{
  "image_size": 32,
  "crop_scale_min": 1,
  "horizontal_flip": false,
  "cutout": 0.4,
  "targets": ["vehicles", "line"],
  "moe": "expert_choice",
  "kernel_size": 5,
  "adamw_lr_other_params": 0.0016,
  "steps": 15600,
  "epochs": 6.9,
  "lr_schedule": "step"
}
Rows from block 3 of a small image classifier, named by matrix and row number. Rows with one number within an expert belong to one neuron, the router's apart. Each number is 128 + 32 x the weight over its row's rms, rounded and kept within 0 to 255. All counts start at 0.
After each expert's rows are labels from the 100 images, of 14976, where the router gives the expert most weight on average: "strongest on" is what is common among them. Only what is clearly more common there than usual is listed. The data: rendered roads seen from a driver's seat, with toy cars, trees and houses.
# router: router (model.blocks.3.mlp.router.weight, 32x192, trained with AdamW), inputs 64-127
# gate: expert gate (model.blocks.3.mlp.gate, 32x96x192), inputs 64-127
# up: expert up (model.blocks.3.mlp.up, 32x96x192), inputs 64-127
# down: expert down (model.blocks.3.mlp.down, 32x192x96, transposed), outputs 64-127

# expert 3
router.3 [112 110 133 117 115  96 116  94 120 141 135 139 139 174 121  76  94 152 150 132 113  98 122 133 156 129 137 123 157 121 182 150 181 134 134 119 135 147  98 157 117 129 168 139  73  92  67 166 172 173 171 110 117 129 135 147 174 100  98 165 194  87  48 123]
gate.0 [215 176  88 107  94 124 137  65 167 174 108 164  64 134 119 130 103 161 114 112 108 149 111 190 140 136 138 137  94  88 223 122 133 130 135 164 168 125 122 128 132 128 114 205 163 107 160 139 182 177 111 153 153  80 129 143 123 169 118 123 136 116 132 128]
up.0 [183 206  98 123 145 110 143  49 155 158  68 138  78 157 111 110 116 127 150 114 110 154 159 170 142 176 152 136 106  88 213 115 139 129 139 144 151 130 103 117 160  96  79 205 171 107 115 154 174 150  80 139 132  97 122 150 163 133 116 130 141 116 133 130]
down.0 [124  97 163 114  93 166 167 107 126 189 106 126 141  87 118 115 152 131 107 134 149 144  97 162 110 176 168 145  94  98 121 145 128  71 126  90 157  78  92 109 141 141 147 102  96  55 134 103 123  71  92  66 172 163  73 160  85 129 106  85 206 148 118 156]
gate.1 [101 128 137 137 126 128 106 171 117 125 103 132 107 115 123  87 112 155 106 112 134 114 143  99  96 142  59 119 122 166 177 188 114 150 100 160 121 157 139 150  98 120 111 122 142 178  94  85 118 180 157 126 125 135 124 123  84 140  86 158 150 102  89 150]
up.1 [105 121 160 158 120 100  89 132  66  82  81 118 116  99  83 108 103 203 147 125 194 162 138 122 121 167  80 117  99  62 167 149  91 140 110 174 144 145 115 149 131  88 105  93 172 160 141 147 140 129 105 133 179 149 127 110 114 123  91 130 183 103 119 118]
down.1 [178 136 113  48 132 103 142 133 167 157 182 151  64 107 103  95 156 117 101 135 109 160 128  98 124 147  96 131 102 144 191  87 153  84  96 196  92  87 156  82  84  98 117 156 105 102 151  81 138  95 135 133  94 163 144 155 178 101 145 110 195 132 177 179]
gate.2 [ 93 151 170 133  96 179 149 164 135 142 180  90  79  80 122 111 115 148 102 111 176 129 133 184 126 168 117 116 163 129 143 140 142 171 129 129 129 144 126  76 138 115 117 176 145 131 176 167 119 103 114 201 103 124 157 171 117 143 159 112 122 157 145 122]
up.2 [115 180 133 154  94 109 179 111 102 158 133 121 188  56 120 109 142 155 132  82 114 114 141 132 152 128 109 146  96  98 149 152 111  93 115 101 170  97 106 113 154 201 126 139 114 130  31 104 115 142 171 132 148  75 145 106 111 113 138 119 144  98 113  95]
down.2 [135  64 153 123 126 183  84 128 168 124 127 119 127 153 147  96 177 113 146  97 101 211 123 112 156 137 115 159  73 176 100 140 108 188 165 125 113 131 105 111 174 121 160 148 152 101  94 132 100 118  99 116 178 122 116 203 127 156 185 110 142 133 146 154]
strongest on: bends left

# expert 16
router.16 [217 158 162 120 104 126 110 195  96  84  93  47  86 159 114  90 125 140 142 108 189 185  97 113 173 122 160  95 116 100 133  96 121  74 102 120 165  83  83 100 104 175 149 102  89  92 132 136 147 110  89 149 144 180 111 119  93 105 135 113 164 143 159 171]
gate.0 [163 164  96  93 159 111 168 141 124  90  92 119 103  97 133  79  91 118 146 159 149  73 120 118 126 136 166 140 148 123 174  93 121 113 139  91 161 161 108 203  66 145 179 132 127 140 156 142 134  87 152 133 144 117 208 113 152  62 100 143 160 153 106 136]
up.0 [150 181 125 125 146 160  91 111 127  78 169 114 153 101 137 145 144 141 130 191 107 124 106 125 132 129 203  93 152  83  50 130  99 102 145  47 111 151 103  67 154 132 142 125 155  96 104 134 152 100  78  93  96 154 114 138  62 181 102 107  52 206 143 144]
down.0 [ 76 107 135 120 103 148 118 130 139 105 104 118 156 155 120 156 108  97  89 122  98 134 189  95  89 117 144 149 118  79 154 177 163 156 135 129 112 112 175 120 122 108  78 124 132 156 168 111 147 163 171 161 108 109 108  78  97 140  95 160 140  83 121 150]
gate.1 [126 223 117 134 110  98 162 169 135 119  76 106 104 165 157  69 120 139 174 115 136  99 102 148 136 167 175 131 164  93 147 155 142 107 115 106 122 126 156 131 114  93 159  92 142 158 148  85 142 102 123 134 162 104 144 130 105 150 145 110 152 109 110  80]
up.1 [101 173 100 142 138 105 171 133 123  90 153 116 116 171 118  78 133  69 159 117 126 149  82 121 168  59 143 111  51  52 118 138 156 105 150 130  89 161 125 146 121  64 128 129 105 145 152 106  50 108 135 142 144 159  92 137 158 125 134 156 127 148 124 130]
down.1 [159  89  81 126 113 143 116 156  75 102 178 146 191 156 102 113 153 131  93 168 135 167 161  99 167 130 124 159 113 195 149 129 121 147 136 142 136 144 144 158 139 141 177  96 135 120 167  90 153 166  68 148 120 102 137 130  96 179 132  97 133  85 120 101]
gate.2 [169  98 122 155  94 143  99 119 147 179 213 110 122 134 109 207 130 151 113 133 136 119 120 107 143 132 140 197  76 167 109 178 219 122 166 135 111 154 144 172  79 160 167  47 152 141 141 100  96 138 160 124 140 126 109 143 152  71 157 129 161 128 114 146]
up.2 [119  92 114 116  51 109 118  97  70 162 111 179  54  99 113 162 136 180 140 144 119 160 105 134 130 138 170 148  75 113 162 176 146  88 135 138 130  61 155 113  40 169 191 106 146 122 144 128 156 131 186 165 165 159  74 170 167 136 124 133 132 128 141 102]
down.2 [ 94 185  75  95 161 113 117 177 144 140 112 180  85 105 117  91  68  87 129 123 124 123 102 158 207 115 109 153 151 160 145  99 132  89 135 184 162 122  88 142 173  83  33 153 168 157 182 142 106  48 115 124  58 120 116 110 142 163 117 116 115  88 119 165]
strongest on: truck; vehicles: two; dashed white line

# expert 13
router.13 [173 150 136  96 106 131  82 138 114 175 103 132 188 102  86 115 106 128 183 156 201 146 109  82  68 145  87 129 151  73 141 142  86 128 108 168  96 126 154  66 104 100 123 105 130  81 133 137 104 107 143 159 153 143 117 165 116  89 175 101 143 171 152 150]
gate.0 [209 153 140 130 111 123 105 110 122 160  40 192 143 150 163  82 103 140 111 118 192 182 129 129 144 132 129 126 173 128 133 133  84 116 109 144 115 124 181  66 171  67 109 140 154 161 184 165 180 143 126 111 146 140 129  93 183 143 131  80  78 141 202 144]
up.0 [ 92 149 158 128 102 136 181 106 110 114 190 151  90 157 201 168  49 140 168 141 109  90 130 120 177 137  85 140  62 120 128 150 145 131 158  41 125 157 128 105  84 228 109 114 153 133  58 102 114  75  96 122  94  82 150 130  78 165 124 120 206 104  75 107]
down.0 [160 117 124 138 148 140 135 131 162 117 139 143 138 146 108 167 131 122 124  94  95 163 150 131  85  81 108  71 119 146 131  94 174 187 143 124  99 133 128 167 158 120 112 120 120 160  94 141 122  68 125 102 105 116 128  91 155 176  51  73 134  84 139 151]
gate.1 [196 181 138 144 161 107  92 163 191  89 109  98 163 210 154 146 158 136 124 177 178 129 142 147 123 138  91 136 124 142 129 108 146  77  69 152 133 122 161 127 206 162 102 157 170  90 130 130 103 116 106 113 166 131 140 106 162  89 165 100 133 114 133  87]
up.1 [158 168 120 154 147 140 120 145 151 102  95 120 158 171 133 142 180 151 115 172 198 160 117 131  96 148  78 115 120 171 150 161 131  96  80 145 128 148 128 119 194 154 125 136 154  87 108 139  81 161 108 140 182 109 144 123 127  97 136 123 142 107 141  84]
down.1 [119 122 180 105  97 113 133 155  86  83 110 103 111 165 152  83  98 117 138 124 122 113 102 155 195 123 169 119 151 126 129  92  91 235 160 121 104  84 104 176 138 144 143 122 130 137 176  88 162 108 205 158  98 100 142 157 100 124 129 135  53  90  84 174]
gate.2 [147  81 125  74 164 179 158  66 114 138 116 148 114 127 119 136  89 106 146 102  96  78 140 109  95 144 163 153 153 151 124 154  68 211 121 143 147  75 119 195 120 173 210 147 134 137 140 106 176 119 164  93 115 134  83 126  87 130 111 114  79 108 137 128]
up.2 [ 36 148 166 182 117  53 123  86 147 124 143 165  59 113 134 167 163 169  92 144 150 165 148  93 195 121 117 112 139 100  98 115 154  45 122  79 166 112 127  68 127 114  76  81  95  95 150 143  83 101 117 182 115 104 126 162 137 122 136  88 189 137 138 109]
down.2 [148 141 156 121 161 153 139 155 106 161  96  70 134 186 140 148 145 148 138 120 141 142 116 103 166 162 112 113 112 169 120  89 152 136 115 168 116 132 152 179 129 140 140 220 113 139 199  51 119 134 100 104  97  82  90 135  71 153  90  97 141 128 145 104]
strongest on: solid white line; vehicles: zero

# expert 21
router.21 [115 102 110 163 115 138 153  57 132 135 165 111 135  95 106 148 135 183 160 111  63  93 115 152 127 147 159  50 161 126 126 140 105 168  91 148  91  90 150 166 127  82 141 164 164 157 142 154 126 122  91 119 133 183  58 211 104 127 113  89 131 139 166 160]
gate.0 [ 85 145  96 152 135 135 171  60 127  84 191 124 133 116 128 120 133 149 102 137 100 157 184  45 136 154 137 132  88 103 161  93 169 128 146 114  92 119 123 150  97 147 125  75 132 141 133 154  80 140  90 101 160  97 184 112 105 132 103 128  81 150 125  98]
up.0 [ 82 133 106 107 194 121 134  67 107 147 114 115 168  95  83 105 174 108 168 108 111 116 157  62 136 162 172 165 100 173 197 144 174 123 151 129 113 123  94 181 102 133 127 116 126 113  89 135 137  97 127 137 133 173  90  87 128 124 124 138 138 177 169 108]
down.0 [143  72 121 128 145 141 218 120 137 112 123 156 145 100 127 102  95 168 145 114 126 158 107 127  55 111 147 128  83 127 105 146 133  85 112 171 100 117 139  84 150 172 115 131 145 161 123 162 149 183  73 100 161 148 117  56 162  85 136  93 153  96 114 127]
gate.1 [104 120 131  93 105 125 130 148 140  77 129  85 120 100  94 127 145 160  89 116 179 124 152 203 116 139 148  74 133 214  89 113 176 161 182 134 148 136 151 163 145 154 176 178 130 139  93 166 175 128 136 118 129  75 108 148 170 103 119 113 119 162  80  60]
up.1 [158 141  78 100 125 145 121  97 172  93 110 111 110 124 119 182 129  64 172  96 156 162 140 144 132 125 137  91 159 203 116  77 126 141 198 123 169 109 126 196 161 168 124  93 123 144 105 147 213 110  64  88 180 109 147 136 167 131  60 150 132  97 115 128]
down.1 [142 128 107 148 142 156 146 104  94 150 125 194  54 173  86 144  94 142 135 133 145 116 148 105 104 147 112 149  71 111 132 148 123 134  65 185 149 150  80 144 147 116 158 121 150  94 196 207 156 146 150 123  77 169 145 152 139 115 107 133  84  93 115 103]
gate.2 [104 159 156 133 105 148 133 114 121 160 116  99 203 129 161 133 131 127 155 132 115 176 182 105 140 132 130 136 147 148  46 148 167 140 133 181 123 118 112 130  68  55 105 159 136 129  70 184  98  66 178 165 116 190 184 103 137 107 187 121  94 151 152  78]
up.2 [121  92 135 168  97 129 104 136  84 125 101 134 143 146 180 136 149 160 154 151 123 166 138 126 139 170 146 102 106  91 117 151 130 149 133 128 147 162  91 114  83  53 104 118 134 123  88 171 143 119 184 128 116 153 162 159 136 155 139 134  79 101 121  44]
down.2 [151 160 157  71 119 129 135 129 125 125 159  89 100 152 131 195 147 121 134 155 169  77 153 179  92  75 110 119 113 163 195  94  84 170  92 141 159  73 154 183 107  99  91 109  70 142 145 108 102 131 175 128 157 104 115 118  96 143  79 122 112 177 131 158]
strongest on: dashed white line; vehicles: zero

# expert 17
router.17 [169 136 153  81 135 143  88  94 137 115  85 149  69 106  83  95  88 106 185 173 171 162 154 115 138 123 108 100 157 188 125 125  80  98 183  93 152 148  82 156 150 185 107  85 154  81 147 105  74 117 136 158 114 137 146 100  87  90 127 124 120 189  94 160]
gate.0 [125  68  93 118 127 156  90 107  77 123 151 136 164  99 114 102 113 203 152 120 121 106 157  84 153 118 176 148 153 103 113 141 178  90 124 124 140 152 113  67 167 124  75 182 153 100  90 147 135  87 111 186 147 114 137 172 139 114 135 131 184 161 118  75]
up.0 [ 95 122 138 145 126 146  73 141 117  85 128  98 170 105 146 111 117 113 145  60 134 137 180  64 146  96 174 160 102 108  94 152 199 114 198 143 102 155 120  51 147 178 135 179 172 142 112 111 150 107  88 188 119 163 164 149 100 150 151 138 152 146 164  53]
down.0 [ 94 114 135  72 106 135 180 111 106 149 140 101 126 169 130 132 105  69 109  94 111 111 109 147 111 108 190  99 105 129 132  88  96 166 112 107 149 160  80  93 158 107 140 163 115 118 164 143 165 142 107 118 117 147 131  93 158 119 170 118 139 162  69 130]
gate.1 [ 90 167 137 150 102 130  87 144 178  72 107  93 162 206 105 110 142 130  86 124 113  88 175 192 111  80  86 141 127 112 150  49  95 111  75 117 142 112 102 139 162 146 127 117 141 180 103 118 110 118 110 117 129 131 152 149 100 185 152 109 137 156 128  42]
up.1 [ 93 125 175 138  67 149 154  92 213  97  67  96 128 112 131 105 143 107 138 134 134 147 137 165 117 106 108 121  96 136 120 127 109 119 142 106  92  86 203 152 103 158 210 147 116 118  36 128 124  88 153 141 165 147 153  91  71 153 128  87 198  96 151  73]
down.1 [117 143  84 105 162 120 114 125 183 145 143 136 105  89 133 115 178 138 103 116 121 149 140 127 148  76 128 173 177 193  78 141 149 112 100  93 164 144 120 166 159 154  46 105 139  76  47 125 116 154 108 111  75  67  96 153 146 154 161 123 127 187 175 190]
gate.2 [227 107 163 168 119 144 151 170 136 144 189 134  74 131  68 139 106 117 159 133 165  94 149  81 102 147 214 194 123 115 193 161 207 144 121  92 122 174 190 129  89 140 162 121  87 129 141 108 117 149 111 167 113 137 108  74 146 128 124 154  83 125 112 132]
up.2 [103 100 119 108 117  57 125 151 106 114 137 155 178 149 133 124 168  78  80 129 188 164 130  56 136  95 126 123 118 161 125 131  90 110 128 147  93 107  90 146 129 177 151 121 209  80 111 182  51 160  94 158 139 155 103 140 119 116 115 144  91 163 101 170]
down.2 [163 151 165 133 117 113 191 125 124 133 189 145 119 113 157 173 129 144 163 138  42  66  60 159  97 127 140  91 115 141 112 157  74 142 126 176 108 122 104 121 121  70 117 133 160 113 169 120 135 152 123 164 149 136  28 121 147 151 103 106  89  72 106 159]
strongest on: bends left; solid white line

# expert 7
router.7 [152 131 104 117 100 165 131 132 166  93 138  76 132 101 135 153 101  68 149 133 186 182 119 105  72 127  86 135 112 132 140 166 152 102 115 107 129 121 143  86  77  92 110  70 151 175 130 156 111 123 109 179 126  87 132  84 123  74 154 103 119 172 125 145]
gate.0 [ 91  89 122 137 161  66 113 144 162  64 152 159 132  98 106 158 146 174 147 150 117 145 128 151 167  54  99 140  98 152 143 120 116 116 131 126 120 124  98 127 128 142  74 105 114 125  64 121  96  74 103 107 134 125 162  88 113 126 124 124 142  92 155 124]
up.0 [127 122 126 128 141 155 169  79 121 160 128 147 111 184 152 151 121  87 112 163 132  94 124 139  77 165 141 126 134  93 120 108 128 160 164 148 109 130 152 131 149  97 139 152 111  88 194  96 150 228 179 158 166  42 146 125  89 146 105 127  84 121 120 133]
down.0 [147 168 138  77 114 159 144 155 129 173 141 149 126  86  88 194  67 108 152  96 156 124 184 120 139 160 108  80 118 125 108 140 122 103 147 108 105 122 100  86  93 150  88  74 104 154 148  88  70 167 140 143  83 155 141 152  63 128  53 118 180 169 186 149]
gate.1 [129 136 132  97 143 150 138  20 176 158  78  62 139  92  85 111  80  93 118  93 111 137  69 166  76 118  75 111 125  58 114 126 136 136  88  88  87 101 169 142 128 105 135  91 163 107 169 126  87 109 150 120 143 141 135 120  87 120 134 116 170 207  86 131]
up.1 [113 135 125  99 170 115 102  40 175 118  71  61 151  91 100 142  72  89 109  77 123 145 117 155  87 128  71  89 130 137  92 148 143 122  89  95  89 126 164  97 107  77 126  87 180 125 152 132  89 108 121 138 143 194 147  98  68  93 115  80 167 176 105 120]
down.1 [130  73 142 121  98  86 176 189 177 126  99 137 118  93  70 201 141 154 169  99 110 142 119  60 151 180 125 199 123  91 162 128 104  73 133 151 120  93 143  80 168 150 140 108  61  68 146 102  54 154 100 145 111 116  98 128 118 143 134 126 187 159 112 160]
gate.2 [182 129 104 137 130 145 157 133 130  94 118 109 149 145 131 158 101 158 125  77 126 144 111 189 147 107  77 102 121 154 118  74 134 104 135 181  99 154 119 159 162 136 118 122 138 129 183 129 111 159 197 158 125  51 125  93 161 109 122 158 114 139 104  64]
up.2 [ 96 131 153 100 174  64  98  85 149 142 131  86 157 140 117  88 115  99 173 175 142 137 204  68 125 124 176 213 163  93 171 138 122 164 119  76 177 129 139 122 120  81 108 112 117 106 125  86 158 128  80 104 145 246 136 117 139 137 134 132 115 161 150 153]
down.2 [120 148 129 117 220  79 160 137 112 100 101  94  70  99 106 139 114 194 166 111 129 136 121  99 111 136 148 138 109  74 105 153 118 145 125 142  51  90  91 149 134 130 166 164 134 101  94  33 180 166  99 101 138 112 114 155 108 153 164 109 142 145 127 129]
strongest on: dashed white line; vehicles: zero

# expert 26
router.26 [114 153 107  98  87 139  95  85 125 165 120 157 167 155 131 129 113 131 144 136 139 113 122 152 178 162 130 102 189 161  85 139 159 154 172 147 123 148  99 167 173 145  62 165 127 138 132  82 116  86 197 121  72  85 158 136 160 143 171 203 119 151 155 114]
gate.0 [ 90  81 103 109 186 133 139 118  73 100  85  91  61 139 138 189 165 157 116 124 190 104 134  60 138 123 118 124 134 136 164  87 158 115 141 114  67  87 119 138 137 146 155 162  75 110  98  93 148 119 138 162 104 154 128 141 105 135 160 128 145 126  57 137]
up.0 [ 65 120 172  96 179  53  80 141 126 127  98 107 132 159 112 161 109 124 137 163 132 140 157 110 140 140 107 136  97  98 118 100 108  66 132 184 169 137  44 151 114 204 161 149 138  91 135 105 118 158 108 149  82  93 112 155  89 120 139 148 149 110  90 152]
down.0 [169 150 103 116  84 133 171 121 132 133 110 109 142  97 108 123 118 131 142 151 144 179 130  97 140 150 122 155 164 113 106  94 123 128 124 120  85 144 133 146 116 117 124  86 135 151 124 160 128 157 127 182 162 129 179 194 171 123 181  74 165 116 113 128]
gate.1 [ 83 138 112 138 110 172 182 193 146 138  96  85 145 129 145 108 107 164 144 141 122 151  79 118  92  95 140 124 149 168 157 100 146 161 125  83 196 171  90 122 113 144 109 158  97 135  41 133  61 140 114 145  86 167 140 108  74 108 139 147 156 170 123 199]
up.1 [157 194 120 128 131  96 156 123 163 138 118  91 103 143  99 150 136 115 123 150  76  87 178 112 115 138 118 144 144 146  78 102  92  85 124 135  83 132 132 131 112 168 119 111 173 163  87 143 171  83 164 160 134  72 106 175 173 186 157 110 136 111 130  86]
down.1 [108 134  77 139 133  88  88 127 151 150  89  87 165 187 118 114 177 169  96  57 149 127 138 103 135 169 105 121 101 135 139  94 106 141 129 121 116 144 182 118 118 165 118 127 139 177 117 162 179 170 133  92  75 149 122  77  69 117  99  81  97 161 150 118]
gate.2 [ 97 143 132 148 118  77 137 118 100 140 167 128  60 104 147 139 128 130 124 166 108 129 196  67 119 182 118 128 179 103 236 144 130 159 124 151  53 147 107 112 165 131 116 116 138  59 148 137 106 104 146 181 131  67  73  85 136 133 151  96  99 161 141  92]
up.2 [ 90  85 161  82  81 162 172 104  89  90 174 134 111 127 136 168 142 118 118 143 109 117 186 138 134 118 122  58 185 112 176  63 138  89 101 104 163 165 145 144 137 123  70 135 164 131 122 132 106 156 151  81  89 156 106 116 197  79 127 111 124  53 140 130]
down.2 [104 139 149 162 120  66 118 115 160 117 145 198 159 138 140 135 133 129 115 135 174 185 164  94 118  59 131 168 118 186  48 147 108 107 133 108  73 153 222  88 133 119 136 168 133 174 146 154 132 108 139 127 141 107 118 156 110 115  96 186 120 118 168  69]
strongest on: vehicles: two

# expert 24
router.24 [131 104 117 136 117  57 136 110 119 150 180 189  63  90 156 106 154 115  91 153 128 147  91  97 167  85 229 154 155 113 120 132 149 111 175  90 135 149 154 104 152 103 163 180 124 138 137 152 147 125  56 188 167 135 101 117 123  99 141  98  94  99 172 127]
gate.0 [159 127 129  77 158 167 107 145 133 123 176 188 133 154 111 108 127 161 151 123  66 141  96  95  97  80  69 106 110 121 159 161 109 173 119 203 144 131 122 124 122 155 170 151  88 151 104 156 151  80 144 122 100 178 102  86 165  92 127  55 131 115 142 136]
up.0 [167 153 154  80 175 138  93 160 169  87 116 180 117 175 120 120 128 149 159 137  59 153  82 114 119  75 110 100 122 177 172 144 114 163 125 161 120 140 135 112 103 109 162 148 111 161 118 184 157  81 129  74 138 164  91  93 147 119 140  53 103 107 143 124]
down.0 [128 109 128 103 134  92 143  85  99 131 162 130 125 106  96 140  92 168 131  97 118 182  83 155  81 100 168 121  70 127 148 125 169 104 132  97  95 145  91 130  86 148 162 169 172 107 119 140 112 112 136 127 107  91 101  96 101 174  63 107 169 152 120 122]
gate.1 [108  86  75 138 150  94 125  79 126 172 177 128  59 128 122 107  95 113 162 131 164 136 111 170 137  93 118 192 119 131 155  87 169 146 174 115 163 152 109 113 151 177 150  90 158  97  77 168 149 134  13 176  46 128 145  81  81 139 126 126  76 131 161 123]
up.1 [161  92  81 157 149  56 161  98 163 164 151 127  68 119 135 118  95 146 118 122 182 138  95 181 143  93  93 182  99 118 101 101 170 121 153 114 197 133  95 136 130 158 133  98 162 111 102 153 185 131  31 184  55  90 155  87  88 145 141 153 103 132 149 172]
down.1 [160 145 139 135 117  86 169 114 107 122 152 123 115 114 113 113 120 132 138 125 151 147  94 157 133 169 142  84 169  48 110 167 169 139  88 137 102 114 120 160 153 122 125  97 108 151  97 122 100  96 118  75 114 107 109 176 181  82 101 189 133  94 108 145]
gate.2 [160 112 182 179  78 202 112 169  97 101 121 123 115 102 158 133 125 153 158  66 115 132 160  68  87 102 117 109 127 106 139 130 120 209 155  76 206 122 191 128 130 122 154  64 128 137 141 136 111  90  83 103 180  62  90 172 124 148 103 128 156 192 123 138]
up.2 [159 177 148 158  38 133 118 121 157  98 168 128 102  75  93 121 173 147 134 134 106  87 103 107  68 132 173 154 120 114 125  88  83 141 203  88 147  83 151  85 128 114 117  74 124 121 150 131 125 141  72  85 180  81 106 167 129 119 168 136 110 151 152 129]
down.2 [117 131 152 134 160 145 167 200 133 177 134 144 114 149 136 128 115 120 133 157 134  91 128 145 116 132  66 141 186 110  93  46  75 128 186 110 140 101 119 131 103 157  90 117 185 162 114 111 160  54 174 166 174 100 166 102 112 158 112 131 126 144 185 118]
strongest on: vehicles: two; truck